From a checkpoint of a small image denoising model: norm groupnorm.
Rows from block 3 of a small image denoising model, named by matrix and row number. Rows with one number belong to one channel. Each number is 500 + 25 x the weight over its row's rms, rounded and kept within 0 to 999. All counts start at 0. Numbers have three digits each.
After each channel's rows are labels from the 100 images, of 14976, where the channel reaches its highest value: "colour at peak" is the nearest of a few named colours to the mean colour under the peak. Only what is clearly more common there than usual is listed. The data: rendered solids tumbling over patterned floors. In brackets: how many of the 100, against the usual share in percent.
# convs0: first 3x3 conv (model.mid.1.convs.0.weight, 192x192x3x3, each kernel summed), inputs 96-191
# convs1: second 3x3 conv (model.mid.1.convs.1.weight, 192x192x3x3, transposed, each kernel summed), outputs 96-191

convs0.71:465501487479484485477488484491506529489463451463508454583478566508501539493496532502508503480502511470480487547513489523510499496490502493498479509515516483484498452485493478510498502485503493510467480522475486475533519504461451528489509499525503478455460516503471486494533538532509482507
convs1.71:465515505492504520488471486479562473499493511507508451544546494497526500475551498508486497469466487539532484499490505525523498466494525513493485475498477461495492485496436499522451505536512534469541478512499461556496468499485525501481511480523491503503538516471508516505514503478516537480
colour at peak: grey (78 vs 48.6)

convs0.121:474504476498485498453502500498491500512556543505526510509487477500509459478472518460499510490503502521535481469481492504512524478497502494484505462514523453482481522527496473528412517531504478526518485524513534519484471477472496522476484517501535477470495474466466482485474500441464482490
convs1.121:510497520518542518503461526501503509466510490474537479494477518506503519464524464549498530492485505479485456467534494504498528507517513518481479504500466449509503522547494544517467503540487485496508494531471531541472485532510556489512542475465536480526502520484535481516526529479533504477
colour at peak: black (50 vs 5.1)

convs0.73:483483491507479524491546476515497526472497498513477483498489485483451451470468426524506522511492508497453490496481507502513503503511492488472528512510507446492486505495480479515465512519502490458472515504498468484464504517456488489525454508480515503529465482483507499514462480479479491536
convs1.73:509546485529510477522541523499511495445527490491519506509547486508503572501484525512505491514449479478506507498518492533516474470487515551465504494529440491504503532509456446513513499513516454500516513467535461523485514497519479477456539489526455509512547543495493425550477499529531542484
colour at peak: brown (60 vs 28.8)

convs0.147:506516565496480530505532497500507530504545493507517488506492506499482494497530531502513497514491500508509523500454489481484492453511475463510498567601558492499602465503505525474526472480493496463465483484486465486476499488468494492444522473469458513482496519517510529504511503524531514521
convs1.147:474479462480501509469478514526479424486499501481497514485476512501486486480512479518510540488502497482488484487490536507554510471484495521536539505430501445486559461516503496495509469540492542561471504500506534532504514493489493480506504498463537553541476492512469505517478481527476475513
colour at peak: pink (25 vs 7.2)

convs0.91:442507513496492490479491483489496481473512491479514529486444554435485511488486509526483512477479454454511445545509526513523493511511527509504496542505504488492509547495361516486497452487522496515486486515475460478470508493470477479501527498492506498522481526456473498497492510498478502489
convs1.91:504472518508519517468511481525506506462535512501495472529516499506492491552527517524494499509515490470510480485489468486520535471488492462464500457507476514495505472482485512470512547487455507453486484527518458482476513492533483471480471509515492534448510461510484502517548506470494501463
colour at peak: grey (78 vs 48.6)

convs0.5:561485496542513474509494516489480502465509452466510483480498521509533480483505487485488533459482458495508517462494490519494502537509532481500485544480479565486484502502500493528497484481491494470530548519501491510517521499514487491526508496472525507493529493510473526535499531468551484518
convs1.5:472468485462519502490484512517520528506493508498524541500463487487518483496498481509516477523475578492475492518508486495506545534520494526505467518530472480535512445523548468514515480490491504476496529529521485508436474533506494483508485502492494488527477498455510533528479517508483520461
colour at peak: grey (74 vs 48.6)

convs0.47:481520520510477520505527521519492516485470483515485472495495433471447408500501517497511518521511517528496531507463499503505501467504486497508525501515541503453497469479527488530508534500472515564498534514528518551510524483460489497439480524536448504476505473486474478477498486495474468488
convs1.47:500506475483490495472446483519490465545518502510503494503490556470453546561516479496528536540513491498495486517462531538478524533502497509477497492492482498511521483500565515493483494549491499520487525480510411539479492471510451506539512475462515535530479550465558470496455503513517544502
colour at peak: pink (28 vs 7.2)